From a checkpoint of a small spectrogram FSQ autoencoder.
Data: trained on synthetic speech, music and everyday sounds put through simulated rooms and audio effects, 39062 training examples, 9.2 epochs.
Rows from block 0 of the decoder, named by matrix and row number. Rows with one number belong to one channel. Each number is 128 + 32 x the weight over its row's rms, rounded and kept within 0 to 255. All counts start at 0. Numbers have three digits each. After the name is the row's rms in percent of the matrix's.
# convs0: first 3x3 conv (decoder.mid.0.convs.0.weight, 256x256x3x3), inputs 96-111, a 3x3 kernel for each
# convs1: second 3x3 conv (decoder.mid.0.convs.1.weight, 256x256x3x3, transposed), outputs 96-111, a 3x3 kernel for each
convs0.73 099:096220102187043078102086019109113112078084100156164116133144145063090157122139119087135090094089086083134120094135109130145128100175122114125138165107047119123135155097097142107071158137133163123098115112148093127124133138085155104126134119144074149146121067207096122111071071104073105094154106108118128147116111114173141131083101095127069111170084138129138120114169161166163129061150107081056141072138111154105124138126116157135137
convs1.73 107:111122100147114119158163110133062148133118106154126159125126124124113072094086085115189098154156095117038168165120118118105132144125140149129152149091119082156095129141172117141149150068170109079138125110092116156109113105117157127135197204099116121180099082135070071072137078141133172003089137169121107090164101072077053091142092143109126125119131116116162157154144089136098125117111170048092165092177134074084064095072159096115079
convs0.74 095:091154110200120160109078077122126145132125088135088097128137113086125135092077094113162137141130130111119085099180097107103114130072055082149129133122100133154136121123115089097109074077112102078153109100110163149133121049064148123093077048107170070143115129134121041145149145118128106136098110126152145151159157109141126091153173139146108156120041108093145088101209145172186158110126110160079149101026119118139162170146147142113115
convs1.74 109:100104129160123162063100078181123165132078127163167140131132138196178184090054098127195159091130110162126197092108124137167155146153143121165190094136140086134130098111100112172146144159158092125134167163088142064099154149136162177132125107103096102092132163121117134114098129116148113099087157144109137142074163086086074130090123122111132091112094068126092204166154128158099151174123129100128120072167098185176236085092153076114078
convs0.75 122:117154147127000172131116144104131117119134124119133133108124121103089113153111118114116141144151098126161120116097116133121089102185151116133127135088127101064115094108109110167139146136136117084112143114131109102109104087098130178127073101101087188136143103157125070070122121109185052137136144139130176108158129098114121069103176149095144138100071121118170106158226173159193139100102132168076111141101114087190104096144125106116164
convs1.75 119:134133115100109150136151096147119159159076140112134108140121184125120151045076116166166155127198145145055148137122119111138111129130108088139135097031121091141116122133099141249161096144151151088126084217153132118095106189108114075144117162064136102069121133119108093131188135200111081189143161146148193174102189125126139111116086098129106129101120146150218195145216126133174140124144114147058155105105072196119155133110158173127150
convs0.76 121:093118086135040113111123106111102134162148150127103154096099111140148112126125139128108124136197132148142163177121089120170157126151110160136148144139098117129108105094112157156152141128138145140094131137113117146106085125089148135100108085129132160140147134128180105138105088204157223125124159156080145136146114130124092112064121110096102162179048122105135128096132127146173135103169126154150119166177098060155121150036166126133146
convs1.76 106:158136098128139124155113124158118115127170155182174102145167106117140146145104132110137121100106126130125166138150101176158182090125136124081093111122133144082088112080116207149155158122150123129155117255129156104069110172129128096171209181083149099152160131115112155117150222181156119118156242121122112121138092144134161156133106135122122133145125104140218165088060040171164159085054083069123198099059078079145120107153111171136122
convs0.77 121:073117123160168168174143122169121140164127137151104139147118141161185165163116119117067104151143142134130114100052116151192173127051082116155125071110119118091098109093128185155150108118107132180141091155152115126117082084071161092096132133124111078117169105129104132153123090141173139153121115145117065065116106117140152144130153115229138146167119135128097144126099129134123151117107103119185188079139166154096111180122101128085110
convs1.77 103:160158110097135122161144137108147088075140121141108119147177135117142160169138158095127082185118133095162136123135117141141133130113122087060117091098133170179173106058169088094132171145122085128064150212060097095110134190145136191201176166170162112182103097119127144123125135115147135062123147140112085139130088127129139121154173139141137135134120149136165136064000044134128111122132092108087077123086147111115118195205104147144085
convs0.78 111:075119131119151139150129135099144128141137114095070152194178140090061093155125159085107161133123138095111092067109130122043090082099126119167147148154134103111104147106104141148128161177105156131158133104124128107083122079102079133093172176194133136085135080144054131149173209106166082129127141103123125105114151129133143107111091107080159154157151113133155114120196137131209158114115137157050073108058142114149125153195162124158135
convs1.78 113:102131081107134169134123160102067084197115155145111132105103145143113148097111150118072137169117165148179146136153125139127125152116115113183155097099093093089107072104093141140159126077122162124129117108183074147127107159118121091081119151046149091090117120132140112135165122203164019214080093092112114096093152132077124072136121146114126115131109136173184165115166132069086083145141165104113106174212171209183143148113134151128119
convs0.79 068:060060116108202147011113129134125161152123155163094154165116096096122090145155161105145087146118151104061101081099086136174117111135129108103115125104066144089093097154076116113100183103093137089070157071112097090106140137074117132092025172068162126139188111133086175147162176104150152132092103166084100164108132161077161133111115129184148108103132149096054030056081110069064092111133102094134106137194117125128113120196142150147125
convs1.79 076:118128098157193120155144104121161139139153130132162132087143115132130127139169117146137121146142100125197139101159116132131130113125103106109155154145194140104158102030129081081125155100133138097096190095117188170120102132105103115125122167181187130078137103110122123099156181145118188058119115109138174144156062133137124161116118128116114175122120147145192190135117137105152103152150095111138123160061177096118119105174067102140137
convs0.80 068:086101095104132187108160133143158175149094127101133129115094131131161126085157079107117155107062094120137151168194100103164130177114109093072103042072104061096088133150116103168133137111093131113128079071137109116141112194066137132105066101126163214134195148129145101104051112145156149108132113131117160128110151131054129156125131151123128066129070094094092086087056099124125111127189056141169118123139164097128118136143125105139136
convs1.80 071:164139140147174130119166155134103101152142190154116162125152174124119114119103109149122125130137153152118081139124124114102094123140138180110110116114149144145105091045074154125156081075093161060180069075120167052131182109129118073126065075100126082138108071123106071151165135108110112105114127109145126105102149139157115127140086159114127132129125122255252238101102124138101126066159126109167170110112106090174086138110169104141127
convs0.81 082:071156141091058115115140125136124125126123124162134122088107112098097084131143133144107120121119120144162126090090125143134109125135151132123156109112142191163140098121100087095089168158160122070141135127139112142128104132036152105084126156107133099108054040065121127118109144134124095108148106078124106082148093143119077137153154159112118132135130125117068077110159133184111102109090161116082157066143123156165110109071071134132131
convs1.81 087:075064101134120127190192183171168138150130086132164108143158192119129154145094126182173125144102124162094122116117104123182130122153119120106089119098118116087084146133158055076128096147150135103101163168109154221134137160162036117108090101115142118171136142162107131112206164083121166149116179085126196138112114139077093130099087134124114113153133105142146154145077139176152099106102138125036078178168120167151190105090103107149096
convs0.82 113:103024096117000126143097134126114127141129128137099120123109131098125135151107129112097119107091094115103090116097160140129145143094101137157148101118154086108119134090117134140134104133130131141164115158155137127123150094117174130160142068127145143135154126154147087084103150122159124131128095107123096097120090103090072083115131109203098146131089094145199157142174122171144139107103153108088159108124097112152126139145106114128119
convs1.82 118:135136149138111123116092104105117146089107182163168126140164130138155104084109097152133145120128142142108093126109127131118144165144160111152169152233147164192146051126080131234226106183110131094152108071172147083170111163150159092148113095158129161156108115136134121125089112147080144077141154180188207150120129161154156156090105109111137102107130122100122123071101098166090159141173128092202140101154121099139181110142078120105077